From a checkpoint of a small image classifier: arch vit, 11800 steps.
Rows from block 4, named by matrix and row number. Rows with one number belong to one attention dimension. Each number is 500 + 40 x the weight over its row's rms, rounded and kept within 0 to 999. All counts start at 0. Numbers have three digits each. After the name is the row's rms in percent of the matrix's.
# q: attention query (model.blocks.4.attn.q.weight, 256x256), inputs 0-255
# k: attention key (model.blocks.4.attn.k.weight, 256x256), inputs 0-255
q.129 094:536484585500545481560514491458457442504446541486551450472495503474557532446498489444520441490435523428438501526540549602563527538485503502484461507487556408483471458525504511462455515460456548492470437477589458560517490462491544520526458566500470496510477464488511462456507487498535564524564463528497548450474517572514542458426462466571447433512509511532483544516546599488551480482485578471495511478509466491474496426525518439511447508541547541433505402430524504575505485444533561563432455493507457523459484471491523527516499509458480447526505478506494484522534432574531476467478540495465543542509452588484487513497577510553509493526514483501461512439564466500542459516476433469520529462479555582608474476561532477524472494512458531540486503463483485510545547544441508
k.129 089:479463509551450427532544522423497498459537466447512512531493492550512458501500496506490518495522462491470530459441432474556461456470596543509505513481482470531536415585492493434480530470542550498447480485464476518520529521545495561494438417518439500552529517551557490440463456475517549549532447545521394435554509484519445539512528539493489524501450456466558524497434497501508503494545511468494534508540441478448529531557434454495518510571446540477539489585481454510522520437507483550533491547550485479437466434427513462485539468536503493432508557486491522442600564552585478476537475517511526497515470547495506492529490526475459492471562490537547521487514475446501505547516496536474535449450558499586425398522519451499517490509497528466523464426488481505611499499596471
q.130 087:481606473434565507527470533528469546491509501542618488495558551581461474517528500476567499502573454491483507504399546505459470510409433461478543544498472505446462507444518472509471485500467591495543460458507486451424534508533534488490538604520421526534492493494584592532485559479500487459495518431544483494552575455489529469479490530504449501489514490496508457571465513534424443538441475503523478469459525524444490533506501503529501450520547547529471554508496478521624565565472464502531559499488446485472503504479531465528453475501501485463485528510531491433509488545490479454514484543546470509525590458520536489474477575508547498502550479418546523569444445485519498493466597532502479507501498509504485523509498580539473454503512548509471436595502540544482520469494542
k.130 084:499532533495503537522470486473528472555488459481439471430530536562491522546467553435477508507534517477587553455499502525460479558577485504523504459423480537476520516460515431522502561461446489472490480550466556437470488429501518437503493459453494496524476553483459513550528451524519554412506511562431458500596472540517486490495414473507430497509527484411498510483438513561481447517500509488477450578531454503465459570413465468531506522601563530524513404537468502484496528562526504527546533454488574509497432555518541472475489500531511495479540471451514509511510423468529417542503495525506455547503495463521456548474537616522539460509442566430559497505522487547472463499484479483478447473498540556493504508494493523496490429401548476560473512523479488449462530535415541
q.131 106:498426497563530507508493516549488521527428502485463469410543488584454509461478546526515405474541479487518497457510444514505435504541454523517542503497558529532445508510522468426452554441488548493476524493426496522568514571533503504609559411511462468482518530558420445479494476482519511491445457504484496458544422527515542503528468489535492493556537534439494500521441523486496431481485471429501558488435447484467504508501498520506451442421540499447569455530534531416516551479474441512391513520530500498487449516518561544522489451518439465515543526529545452454548473509522597500449475485483507450464498561528530497485557498479475480460529467492395467491504551512500500448504513537505478475516526533654567510454456516513490466583458529518533465510515484520506535546491497
k.131 107:522491468508449497474515563427421535528529460507530555510469448498500494511544500480526490503499482544511467489519521442539561424492513463394576515493531555470559590488496480420495437514517453529508511474494524518479536526518525539475424438487538391461441471465463551510508489511547498547415452514574509559470481475506499469490556523517524475487535539514489450547422494448499507543474404532495498535498512536550527451536463493507458520480438501527513575554473515490518522476525473525436447573498446550516458461510495483493497450517464410504493528501537458488460534440541526500496469510437585448500520529501489451555490480463452467510467504478444453580512454510477541523479452495482504430458438362465492457435522484508468495551545571502466552390486441506525491562457530
q.132 085:537490511429553454494525479477496559511571459432449500514577578516515466479507483455498475560488510465422486517550416499464495452533483486485466526499437518488534419519501472479471520491482496455545518437464485479452490465523377494394478553525436463505518463439526448554545481495497538488506486509385495521545518543485530503542471512478507480493511496578512436505564532566521447602507422505575449504432494551462458464448485529509501503514489480533442515522480500546521501487557543540531509558492482528464424441515476480484463476586545515509432373486486520456491494465414512427479424482503471439487530523491504581504514505542523561530475534524533570479492471493474502511519487451548536546499528505495538533486482507481492483483550531536388562463491508502461479523460569
k.132 088:531491533501481518500533560491463480537518434424558481465464518550545535460510496431474505548503544430493464535602494520474451513501543447537463580486583482503517558500495486461506500396527531529598493428521569544455531437521472506495465456488539481504548531529499471550386480478522518549417496526455484524510502546522528463557475539507487536493428536496474491504506477502509546465430459493596513552484478524461496450511450481527468490493510506535559494530486549509520469522479557516511548492472535503507471563497445510568502498501513540467529456515495571433403525466573430430520523467554463543465423525551486492510534506633443541499524552488512455478484530544481480523519415438492448492512492460549532467448502557466564459492516503518507523422430453515505506533493567
q.133 090:510500420518531546561472494487521504437527455493524542504505462527469490500501516514535539541491468481537514532538486484505520544462472478486491535533451570475475535516522497501538470522584502547519535493433529461544529529509448474515538486479484509479557473501550521539467537535489530510531515470466512536500504452493479552567447564527513489408544486480491455505525416512483594586467502541526456462511491562505492495549523500474535459495494484570492508571410420474569529536553512517569513485440507457497599496563500436551445530523549552425609388502418556503527543501502608476500546465531502445504563481545461565471480437509497530520486561490490513546469517425559485561526486449498486591512533614420492523524484514469502489505465485491432505479517488458580509550498466
k.133 092:467466507507477460497517364527537537521430437563540466485543489500493507554519458467481533535489438496529533495552517479494552509540522428546499512493558446474439548438486467532441502487473536483517518557536509485458472517528495469485456515551558460513501531511510491517518470516569457536466535488483457614482477451495485420496441501437499480545423453495508518550511541519432536529515519508454446502513504455589487451502544531520495477509559479489536465542512562504467466521566484467542495488494567546472473481525468469474491526498515544567494523511586591508467570468477459525448484488551447480502518487518452511563524532539487543517470628460580458504425476526498482585497476551496473509507476527508461554477487504512559458517587528572551617490527406572464542524456511
q.134 094:391462501470530462532483451560474494547454517467401429503553507536518443397513531508572483446520463540450512507466499460515560551469438541431520495501505503516467478524487531458464441492499520432578461437456512509524493462516488448529553515434554503568461514588446494445487530493601480541497428496518504442539479519480525461481458513587485491569530536458492472453471505495458436474494518492531515494456441510513503445473507523526442449444493515472562509498462518474443549483568470478455513560513490446483456442523565522554483474497455550501558480553542516440521512513503410493509547550528504511522494512464437504444541418522454475496539498488432521491545524471512563525534538512573538455545557544600572493492454535535504478586478495559493494508513492521486504469502559
k.134 092:477443450482515452464511517515464512402559495436528544530439499552500448496468500472493499469546475469504416491536471483535523517537542501503508545494491503476502523525542450485521553530506483443494535476502574564449548484526537468462482466450560475500493514535531507506379528460490507508437435528460527556516514538533486472458521590501444593538528484489492485513459514441491482501475418532504425494481457474501609566520501471473564502554512471508550473541478510472527444451568545508485501516483492509435519459445577534488554474483531466443463510409563477416546524484527401439513449556466466485488476575425454473570501542480482486513501501534456514495497424473441493539397444465520499455463473460448504468500521478533582507497524580463516461484478525506437461538447447
q.135 100:464476541563565529604463502492516511564496509513506513448520550469473520500517536475494480498469510458522466489428544537520486540566483475515522519490514462497573519534464589519481642457499486477522489543529459505527511505542565591498496482495588463523496510480541538441538506441473507532553493495527500439467485517505561424499514503532437498532541486496482489489557598486465456474451466500483566482449551427466500512475459480465448551540561491505528493518454562514468532497557492429461492378482531466532471501462547472511451568455509450544494567566466470527502510514539491518474517535468480570562531515506464438514496520561554381495516510506521498476472510471430519505518529511529514442509489508482538451533563436448476454567456520539494404512451544487494513379521447
k.135 098:499521550542531509444491481458490428534573453478527552489536473488504513441512584506485508439540517434556523501501525501548532546484545539523516489486571560542548465514515470395518535528531444539451515445506449533483501530455520535540483528573574494439420452469545482552495500512500503518537499466530476453484517449457518569443556561611530490552549514502518531535495604504504502503486492462553527517513465396472488433482507516504486500503455462461602584483496482529446508500532369543514435575516509497519540496485536447450432499475452384506551573479498482497543544456482550583521498510458527481511433537494532435472484496448513500461477472532469503467523468465563517509521461528459548488484466514506506449557454431549508536559532511507466502532457480517483486514501465
q.136 089:530504511440558432487510473462450442528552452493541489450481498569575472483507442483449543474486517462483501544545478531522532507537497463533565504543496493478481511547465475438397568558486548505443449529550477498473479434488509535502393529507460481512496438420465464486489465519487576515584535552548556465549498508508554478462530454534519429518486500541488516469599523509551524515573493453471528554530413480455501507463484507561488539517544399522474498541542541509442507429491491544485503477489565531486521414478439387505442570536514525507438485504524478564588424578468484471504504509433484502546474565531526488451503562456454481540512481503539500441542541538469510472499433468522510526484462525540474508533464466483447496473504498514478515419546495505526517560457493
k.136 091:536547436494569478559566552432482465431450420526456488509567492529561427509552454458463491490545527529516559471521485481542436478423507535489539507544499477532526565504436525437512475498521543505477469514534510460512517426468474479538530503526493465556492547513565550478505438404523494578492473472535449468568563485446448557507482483479508494553439484480472545497544429511508512494479565540514603533607535509482458509539496457519471461502449497485488482489473504533401523502460541568462508519557552486485474501532509410482560532529535535442498502515506543475470550493572531425545550484480544483534447535526539494474525489555510541513520492562519483446518540433499558523522529516525541459494533465482518545588558509518531455496489418484533472375490486556525507486530512
q.137 096:558538509558551470530511495495490575494504515532495548480542532597550499523418481448489487504458505485464459546452514551434531460474528547512475543505469489492602493544405548498459499472482518540484502522498500535445443411578489511456522608476511515466490462520532484535490489454495506512567529504383450483511509483495550469578482542484489518470473415580458403504543548519528531502481452541524480453464509446465464415542486456520498433583472510533491469460515433534507523468520443488422490573471546487499423520532504510530443503523497509522477413527485464428463463505529544499491495489480511454441538475446394473521481553522526537491516500460556469457515548483482498492542521523527511553501488501484556470473507453433445517507480499517462443443518475508485549572498613
k.137 089:552439573543509450439539496473501448523569503472492502443480470489515486590543483500488545478474457451452476466438561550476480483498528494544434540466491522619463469545441506425502497504543498535547470512411511523515471579484469557617437463525508478434523436439463477543482536479456458472576495516552509537511557451470550455533531478545477470527538456478478494522516519507511563531530503478579552491537519505448471522509493557546526462483490501494440604495527567525508500424526589517530479487486495510490443515436511501513551530498526505496531467532446487473424424471548506504452515534497454497492487456405533448496504460530473454552441479481509482408492486471500433538488460417455430556531453521511498497546455480499486527526568501561489545559517490508563469499477478
q.138 096:435520456505500605573459404492541521544508501475577524486509503531442431463435516497561569520480470486529503503456500501556433527460539517522473533486483477551452538523492609527538485498454469499534503478488496561507531548524553487565538552467534504540498538509571505470494537508473520517559478425513528511474549415476459538490513565517456531499547496450544473473497520545542475499487547462517435420526578508462510509571544464469497498538549499446398471515477427534496551599630471481500486478489521453491552505478480492469459511437528525494590568464466472487529561516518489542506544471547508528497517440441449506505470448534523504504535467524504473507488503460536483614549502542459505454514435550428505429518465502511511488510527497548446459494481543487531516441543435
k.138 098:451535488448497464545446488543454478528575524501486448518532523484480482515473538505474457482536405506492514507497483484475472478509518546462498530466498493482471469481502478545501549450510518492462492542546477526487471501517460425491518511507528510488496471503529546494544479474437530489560497507452365599464510403425479499470567514512492489486548457489591516537516508513410489532552539445497387544589413549544543593508615520549527491543510456489481525530496406482585470528586495505517483437503507492430558483467489466402462524447532470521514489453479542564538529533462477523561466495450496475538513506498524479473487563457502496460480534479481501465494440537494534518569475507460494479527498525533438508502546522498480493394528594511483443522500521545505522481532390
q.139 089:510494469498462475481523475527464503507510490537501479519568469505545433501503459506493554555507498497495499474541507486488450418542535509540459488505505485591515575542556526488442483461554479528479457509485510487459518498511425442485513489421551537499518591533485488565492437549536491563494433515462463520551541514454502553514535443522490559488500469524498437515549478539495492439476496429651560464464508481542511550451502476520489485489468481520477465558503531541530505462472464481455473558494532519538440454496474499524420500535553551501513491430551489505563521499538632485473448425478489426463576540499483508474542509392503526488502418473496561518554559431408592504507472534471533510535434496519465542483516544463464526503537510507580504483530519507506453532555600
k.139 089:523520499511529482522552467517480452538469477486495485488488537513542393507484482466477519417488467482518541549475518490387505456465442476546559489468470486539529550494477459473523512501492426546473526509575492497467498496484431467534523527487505499464485558487463492484470469484493396609428553490582540435524472510477480531555503475540464490500511506596466494473471516501477485493484525524524563520514529538516492514466530499504464461481466479536502446488499510480531489452491547509416551589593518495577423472552523550515514503486451472494508526514495483501438453503573459521421527470506452378522451488478501530551570498500504586518527470601419471458543561530495572439457466525538511479493451462487500515570561521511453422487620488532507524523567568534517476494465504
q.140 107:466555406450493504436516451524499452473538451436562493492447451469489467515454459540491516531515532538520538504598468457502491489476604486504566477520502478510448517442511466516521501536528496578475589465469496489526503512451530477556476496529492505485564543441478470521484456570518543488470513516522487483490461429458441563483543518443529496463484485469553603505424444506454557507554618463478525480539531517583534471583506551510526493439536452501509497577475512504551492541493528569577477514484578487492523490457479485504499489508575541450566528470493506507522578487459530454492499494550504484487508503451533566463512449458472521536451570540534499508501460494552473559543460505445473548537391479465443531439535508502535514465520400523510526470505537503539474550533421
k.140 098:445582454440552486606420525549466476557446567541477458496536502472525442532488484492427459476474432565456559496478538491504454512521422556485511542490498441475536493437539460499503502513411439459476485501477488481515527585572501475522544550452534529559547559526479471515531472530513487540531549464471416533498520495467519541517424533500471503452484529506463429480488446504471527514486502551404453511507446529489487562508534465496499490495596546565566420525551444501519499490506532523466513471549485449570481543569483520464477529433507547491541463470541490515476549521516525492518529468533469518463510426458492480447474503485513530489469569441489530484462545522545579408534559527512493511499520537452567500459526588500505418470562484487509534541579543527548512520522481
q.141 102:486513456531495521499457476457538426499636520444521479488499508544501513537477524538506562569412381463478500471505462469551491522449546460512510525497494458512553532570471489580464558495473466454499507460545590527469489540476557434498538599465448487476544465483514483513523489466454503504550481510488552512499501404469497517592458488532449458481506455470559451496573508539519504513548451491515484421502514518461495487465515498506541494480511512473472533495494493508468524559615476485558530398505498473532553495478503500518464554452518495424509545507357477468508491515428538506491512549521514527462586458500489525501481431507522509538544491507526490499483514456479414532441481473516490522466521546450496547451494571473512436457509508532419502583490535536570459465554493
k.141 099:463535548422575521556533504577530499484419416468492491472553515495510453442500581413524540472508508498517514443547464501551460506453519466485495561475568534438525529401424512516500502526439541546464501412466529474462526535486494525465472519564551510496485505532515491525511460493507568539531583521495463529524455486465499507554476482505468616514544443513477557517507511500519544540525467495452519489577526454507505516514584482536470458451492459476474547469544501500497433594509552518546527479501501532489516493517496500466484462445494556533506555499551529528524493454461476503530568486493574442469528469468537568468503568572449533426467545491555503541463444484537553551556480529541509499476495500518502543595541502524574570549533510464525589497539422521538567484466483
q.142 092:505507513534461520473491490485544558568543488514583535470493615443546438565500533470477514547484436480459523508485534505501516529550526519493459557424563492480574469521494521523453548513480491438547407474546465514488508467493501559438523582500460465514506467519567492483540491464482484507530529512439488522550557441512486491521536517496463555557538509517491461512609527518512359502555468511537412555502567517464365584481490463485458514592476537564490509472505459580485509501535558507510526530482501491527555491471470424444551578474444490451480472523498513558515459533511497449506484502425458510559517522527462487527486521615498514539478509489544480462456483533471470505426523516526530520531518495452499460541518470525469553516500539457486533447429505481439510494474489
k.142 086:608527543542541522456502501541536451483475473499538515557507517438463603528433496528532546531530608452481511492486477572479517466464534556529472459530565508566509468508491529487563456496466536510422440458494530439516447476449478521521516504504520523466483485544439471487543527513503497415518533546464530411480465433465522527469516518468582492556511520525502566453504504594487513437535513446528479585530536551422489487439457518494529600561471505475532503502467478477539535493424418462583453493495575510447542482570484493529530534471510504497517493554492506508516478506483449486572486481548480523469506490549479551469539457530527445484504423453538509514522475486481451448499531447475470458512517487558535526491473552478503567488484483520578438514377484470451536525563512
q.143 086:483426555491483484470628494451513571430451549564552484596468466524493547438467480519485496495502534481500505505471585471535555488523490470534515479500454513569428496441527562473546473559510490584508510535432505495536523549519487410490487462524499512545526520505526557470471528500517453553413501478487461519488496526541466519473542464476525588427444571526465488463548407493501578521450518481505501511532482506469496475531416431449519463493464488569466514521449526467480500510508488530502451559453430383493518517546469513530506482483474497470610451421544499526478499523592489521485562549470564512554503567425452475529473489542475494487528504551526509479475548446497541465508496560540477503516519512456468483485513504485463597480466435437522485493524499487440506502525529
k.143 110:536439518511439465445517454488548462481485531490460479520478555505458551480452420594487501514456538503483496501419560521503490489516471474582509503515431430455474478487543461583544504480462507452458509507537480524521485526547461465544512552470390591529525497483512462527493552547466461379510541443430484474477497508539522529450552497524491484506446492557457482459462497562456480502520561478502472481425527515479464498449488558496508507471519432470457494419485576546494538524478542471582530396471551465444489479400574547526484525465573504497460503577393500526499486520460477539406521491507453547540545474506495514519471450445506492508530525519534506479538561487486506486503541519474516560558504534489487479503526457454460436500537453520472472514507572483417555508466469
q.144 101:496509532524539586456498482461610479460487555478401449546484486535484585574517485479475528558463478529539500466414541557476449443517444531516513502525478560493505512448485570457472510525475474501521463516488461553577510532512543456477574513481494516481493406490489492479505534431464517495494483493533553507574520468442524556531566537505544503467478435485425497522559530498437551483478527457510492483552519530381450552458476498508550471501482402422454561567474482516473519439551521505537501480419455509504540483507470438499522522502496485392482517529480509456468513478490491452510522535445455464473508477496538528439510522561514438495571505489503518572501498391500518510429484373484412520485468533461525532440504458470497452465486483491512454494477497502492487519536484
k.144 097:536625515538572501531470521573511576490503476534441468483569446519518435496480501473476524525523522480462483462467530549460526513563488511492531549539548515453522508501501519536488434518496527533499528500491463429504485525534486566550429551511486481546480479517536508542508519474478472514497604483479463512537485546498442487462511507516496478535525459491496449486460422490524475516526460470591469484499479542502456575495486564512534532477477522459440571504524587494557486551494511501556481458495538490400591510440518492465497471480566445512478482575522452504519570459515477513464529522485483437449527452507595574458520486465381524511510472537602493510475451551475478508454529461495476479594474569521507493353539551572528472514490508481480505481522529493465441571477470
q.145 114:488514476521432513514478522549539584544559508543541483513481489495438453492484529476499540483515441506487484509358422484547553456439489545524557525492481518496524542545549517497543522499420451488435544509518549487518464448524564538496540477442515454513508494551518522484471474489491420514516435497452497507544524465514476531465465481538462497555473510492573496504543473526555459495547474456573447501484451424451504491498541496499438516501554537482489575523545493492519483529528357463431484564565471474449555502546505461519427507469472529548540520478581516531525511494512537525504489523432469580494463459466473514484409523575487451475511415508496480446476611562498579458460520521480516551485599521563496469526465516530469467503504533466509501445518509502463505443491582
k.145 108:526460507507548505489489483528524479486540464538469525473433492487484506524501510533565441508504543489551476474461474514489515438401564529486470474478438490525507507475511533528535502455478435507533522518513565480431427403464574417535487433489524500536509495444488550477505645506432601457492487559485443503484458516380512379540547497444544453545498537575493507466532492566432467551501509467564515484523527578472563471459569442432512548444505472492485463428475490522518414526453508504476567409483484522463551455524466455489499561473502566538486483529519482464491508499476514452543507495497467469554539489494551544517511504501535454424506546499487495498529510538497560426509462465491532490474536441503496504552556528501445519473551532505531548518468529454513490459460490
q.146 087:493474464525571490530535463508545547522412499470418496444531530527485537451627535473538476451518485536470533466501481498519389497463449472500471551487467524443501489475532501503516508454458573485530489482452519495565531511529495477533494461526431413503497527513529510423506576517503475486487480446563519465556500499474519509501487448544432517528565557451473424458473492484454448578494475504587529516478505577412422570514411534495477494430538514475569438541456562512524510621507440547508514478496483477424488445478462460518508466533543549453503523549493431504545531523555486502503473522488476532530477511454467538484538475553515412493535512507488503480483474542451508475470563494508515484500543534477540449520465519524537442577503492474534526584507546522534421442459488
k.146 090:440477488489454536428519575521430474498478460474508493447473504480441511441504522455488493471554541514503504576530489485601483521493541482462525513579569495369561562517475557520485460549399593483556465468544502511391536439485539475449459487509575512511465516481522546547446491536523550502401506527412520523538469570563462535474462521538490509559542522432515542483463550461537494487499516514482471518502475460491521455476533459469465491513546500563587509508549633487503446512516487530445497513519479526504489491488425471476542461489507474540523516464476481425495521397468514536457486507502521533558483536533443532520520447487481499453468512534551505537485431449490460521511539488508493481465512482488535474511481554591512497434482541511489521452498444500467466547427518
q.147 089:480491521555522491481520543512497490545413553553485454556480479502515529535508536526530517502467496452565507540385514498544479516503444513512522459563546466549481466495523539484498499479503550517474478574524531519567537553462512578498438473474532468490541504589520499461557537456543487483557491508539565498532586548509534512494473516530572466537521546412478474400513513459500563436472460520503477483560432476523506466457510491490448499444582566468476522559560586481432479447396490487466484544543495472561495546447533617490442493481392432542517520533516432547502455499540477482484468457443511473485445536511541472496475552489516471527513450433489444457530477477502515470462489453476538500536556529520514489467513450552487496512536526460608484467445485545468522542508513
k.147 089:515504518489497480455508440450622537483476485489459484474492493475487570399474512538555534553545471457533466588407462507440514471478519498458478479487444478496469485519536612559546512520499486487498511474508480430521476489473471539503550459527411538599447403532515487502550535485472556439479487472524537443445526491516482500511539490503531466527579546525560500466496557521467510509525585463562492484500559449572460507482457498472454508539444516551446480455452505483406531503492461489535536555444534447433515490479504476465509410532480470524525472563507504539557476521471448533526512523535457493531495540484589511456470460463542528560533458523496603498507492514534527519428497533507540467547573487485545491528490491436539473595542529481482458489421506471467451490473542
q.148 098:507468437463482508568499496517426527508511507492456442543519544555521485456534479549506472504553530495395505496521438388478510541518499471543559539514524529523522486478562520483471513499482540518467477430395517505489557553498443477562522503447507500567508580504464541510507480493511487507504473486474479469501407506452513483413535443555467467523494497470508482502466531506453478469485503453526633499507528447493508507428410514512494460413488463466461500493477540465574516589566469533484423452555454425537449439451556526552439446498577419445563514520470469489504467559514496499472447567565521532572518517539507495503521485417519532445493527523525572431484475523502505472481539537465462431480508499570490494407480552495531486532473473468463493496529511504528500477521532
k.148 107:538554461504449487513539578526471466476498445411538528525472508527460483509497407530461459446564494454464482543509519477545480484509442488516582525454438496444559523506618547496531532517501452525599485436499546500499599411527427440496500499440525525559519458553527528546449405603480445491466481525456504499561541529520514542481471491547478509493528472476518559532370473486489487484421504480484490557528475516460530533494461502450479462470513461506555522527490562514567575461450550551467458503548471453505472534453499525538493461472518453476534572489498496433478590450458519576492501466495521568466449518471561440486499541524488500461515448555492459493465526526440513473490479488454467535460524529499499444480530493523517467464522502464472481451490547499531447520451521
q.149 079:594485513470544484466474487488482502501560448516503466451573529432526572525509489403512499496553504556476458522413561551436439482545475537494509446459516526530458482465496516419524488516517521437466500514473487510484508493533502507479531512504477476529484515480487489479512448479470558489413451481431471481515480608481461418528492494520493534541432556537460483484537461451418484409472452497557486488460486505534590597432427479507522503528523501531477526496503543440485500455436587436495531474515530513502476467501540465532550517517491509557452531512504512544468515468559524535489443511475502524515494499506470468522503508497548430474478494449466463555499475471391554448466550525568512448484490462585543445512496462452444422556535584516544478469482475529383473467507442
k.149 106:551487505535553469455519485480538517542457549525522564501442507457460497445489501492517462496471546430552519549487531482497596440466523430491503452529522537524509451436425466460442492499497452526484533472531466532514490545474531588542521544473471557483428447369451426552530579517511478503472477481544571396518515525524544497489444481579544500525545552545474520518509529523511508564534507529470569505424565513475421489485516493542464561524515477508489532449493569483470529454462486463458530517462547461536514543528559547518435484512374492493558497523472474533428438505554444504474534498473514478514500488491536482539514429482460518569470489523457556497544487493519487483467471442550486558569412477470520455436485501462447474524551455541469525510499505443472497559502550
q.150 082:512506514532505515508527435441553474492380489539508476451533558456486518498531532481511560486462508423463517493463490462516498550598497475447452493463515520493496470486420582512424500524472515457533398494494447462464527531500587544468433506508532540484483448500543502508541454517499464478481473501514506521581488375491492496413487533454503490525523499505457502484533501539527430477564500578435400519463471497463351519538540589456523505535490433536535560456531537522497501475528447521501496517453502500484492446519489488416575471574526521547518476497489500473507464533535420497480500476443419503487469531516469521562410536498477508516556486592559533483461528475513469504479477472526506444512460469477508478543537470495525506543544464477441518481523535457403483498496501
k.150 084:549516503556505491407503540485451513491541508517488464456465483510512560494487532557456483448450551525478515526525495519508529471514532549438480496477538550576463546542497558557532452584568527548463452493484446520490512543485515537516485497525478489486479369468472514509557486455482509498504512522466478443429495440472442510478539442425578535538533492430445527489502501521541518538467498530510559531530497506488455514541552408550515570408433483477475594478458501479516525547499479485514455467457515543467511490504486422525461554497510393523431463543507413543469518475513490505545442447439563459497523478545551388523535477579454491495454488531442543444476468525495444458497547465408524501501519439515549486477484481464483602489505499502484523489535524517489461515572452
q.151 110:583446425512460514479532496539484487523493458478474504517440481484467462521502480505441551486492518520518519498469439471525513523510636494568535521498510474511519563598508548448445527519546526490493533497441488491544499531475565520521507439460548490429558518476450521504460436543496455532509499550474478467519471480469538534465535538500523480521500478500451596463465457479534559454498593506471550511536507429559482475551476554499443572414465456460542513543515513461527481481543390539457423555517508531566526510520460501513521532512596534478555502478484512520486480482533569453529485482451538516514405527537560518464514414485489469533536549502516503504502571480557502484531449467496492528514413472448457466400538479463498569495522486470537509407510522536508458605512533
k.151 113:490552481485590444501494492474422484534482498516509494533517461528504407533493478486429475460503478529467503492476511481417544399480496572484496509491448473496542456496576537469470467486515468509549460556435531474551452580555530435577543518521582500521522482498581505520530501519441490568524495485446458545524492454403451498525519475513516476496554581532502477490513440472469492525507495469513534536538537450509563530516505487527490521412504521459499509453497416527426468477451497531451439477478492461582551458552469465451505526491508471523572525530515459505486516545476557499512512409414521375515486519465585502480512463481493452477492508488529485461453520572545557463521517501482542517556551546521532483531511549537508526525526499491557476539572531527597433463547420
q.152 079:534458483526451437486494517496485494524519488508483438501527501515513488549505480565439501523498399473423477455536531477523521472561526512521517498547501527524513475586506499436476460453538534454463453510474506506556478477499508474518553528494463482539545490524413466586488490489521463522473564564481520506550464601513497472453548494586529445524523438492535508468524499459489499477552499449502509466576427476565466520495518465501508482430458493471513425456489416483566480438558628453475550479593501479547557543497533477490580603474493473455469432533563507482528454522539509494459445495504553492435418486507569487505577446449417545501514484477469505470504528476542473436486503474503467554483589494556471446460476497432466462523508539479457553530477476507513451502550530
k.152 084:459558474609484511528516365545519528396461439515497575550538482542478540458520484464492507475518525536516523553451480472474458457447539507500577522490518545430478525505554548474549495570565533500428517422463569503530470444529516522511468467457516551509456498536520528440540501438483496605463486528515539482504419524485515475503489526471538580518474481505472517479560478484519535518472460509504516546551600444579557491511497551522482517452438503437472530529457455414477497507462484424439490536557445454501531459505488509520578471550455486493479549505515460441529488466522529462578470458467526453485494542483545505540538508468495529521437453503519547567521525456486541456476563510506494469521505511552460509578465476563499523528498473509557496454583448514533532505470448
q.153 102:433519509491546525553473527542490488518446528536559473450488492485455460439505534465554480481531546510507513527450550540526481609495473500538524494584552481466499513415472478461489535501458536531523475502575460479509513496502631511513473426508535563531504525562507517472473493518511512483513551462696446469478505516517537478451533460546557496497476571459478526450506523499492474457505494537411478517516468477465539529582477482468477500554543494483532489472486524536484531556497389531518553515513504447426487512481494481536515524468498514521457488443527436529546516508564467556540549463530467582604477551437422463525477547464527408495516530475527465500474539529485547503490565534531493430529474547526511435576485467498512451532491485475505435462516490465531551505515533
k.153 095:536463506471512454446579481473492487498559536542479454523492536467472524532546513535533487424534488521511425487497540534599525528490446512496552432464457509499442475532450496502500490513518470455428494531547444538571481496473556504547583491533477529538420517431543457516530533520509618400531456505428476397502504507578516496429507482577528481524486449474531511492529476564473514535536533503426506487511424464445490482477564473527445532543527453507525492463538550471453535458525451532506530461532523464517542517517522518461509521508569435459464523482460402569506520512445563605436489561417510531509478495536546464559476477418503454491528478560427530482522492515513482451458524507508538583524515528488508508503492468482423504517542516527476444551481544509481533460523473
q.154 096:493584526440537510476464538486487465508460417470559530517537502572521483543504449489438433425525452523425463449522462545482556450494508508486550626497518484486485483507480421498506524529555481508445520545484443526444503449521488526530487505589482514501498448485528529477450500464419507472538567518571458569560539542455554493433575463498550487490495499501517538536474540465521525509482443456436503533479475492536515495484570543529526500477498507445504514527461575566466525451469435520457521510534540514504463499502541444494497527471474478421464515543592514492544470527462440448546525501524483507523597483529542492492533598523478496541511547495529501569493511602520471536502463486484568496511465497494450590484523554503491566446440460516543545510511391473497567468549506
k.154 096:476501513497531554557441522459479374491490491552548502448556439529501484498489528436487530550489535536522496499530553523576443551513542535543522518505545497466487533491488482481532521436524418476528518564467550538472495526472487469518414433470498473422590474496499556492509548484532452502479491478596501554570540511480539477498453510532581494496477418425454561540433497484524537453453504499558531501494493500457518431498442499559484479544448572558519467525603491523479503516531415505498457426489484489458484574556549530500577517519536503480524543509519535452479515480514498502515559518545515602401524438487507489496485484522503450580596558509505447488530487485504435566482458517472467465520541520482466488463509519575492506533475460528517477457493460557509523542428540
q.155 101:487567495498498489520430506472519463491567487502567525437521476403476573510487523465519509515437480461499528494518490572494411525516541562502439477493531458464540490546430535499541512468500404488517497440604494531494463502510557549484454533502503478495434429428511444519510483530481549528560504516555502485439486499518469470475480530514460501499525490501595514536543547455539472467585544499392417481489488524518500605555559462454502568552485501499460514451547439551462481475516611489577530471469516572445533487518509491423556519506543491518439478484474455455453496432466443483533499484506534537511497378470498463519471515485510450503464491543516501506528477508437432506499467455486500481435524453461493447557517422534547462495501484514454498491477495417475492494501445
k.155 102:480557557516529518578490481557534552547581517521528477423533482496438532488505594502499491521464526526531488478505445474570480477467557538481463477471518459524466470452429472496479523510509381510470507499527519479546478523495543620529501485573533500519471527505495506477524494466510587488568414520550461487477440452438516520504458543557541557501507457464516506483598489496506455477604558478542502455545459532487571530506534457521507520523465512456499506527536411467569517490549421511459529427542520523520592501546488421497466583503532439498493487463520510553478447533512500510553476512492608466468520522537503515465514519506492498462511495438459510547553485482570548476529483526547554479429511495572484498499489507535512585532447493486481481518529465471524592425554480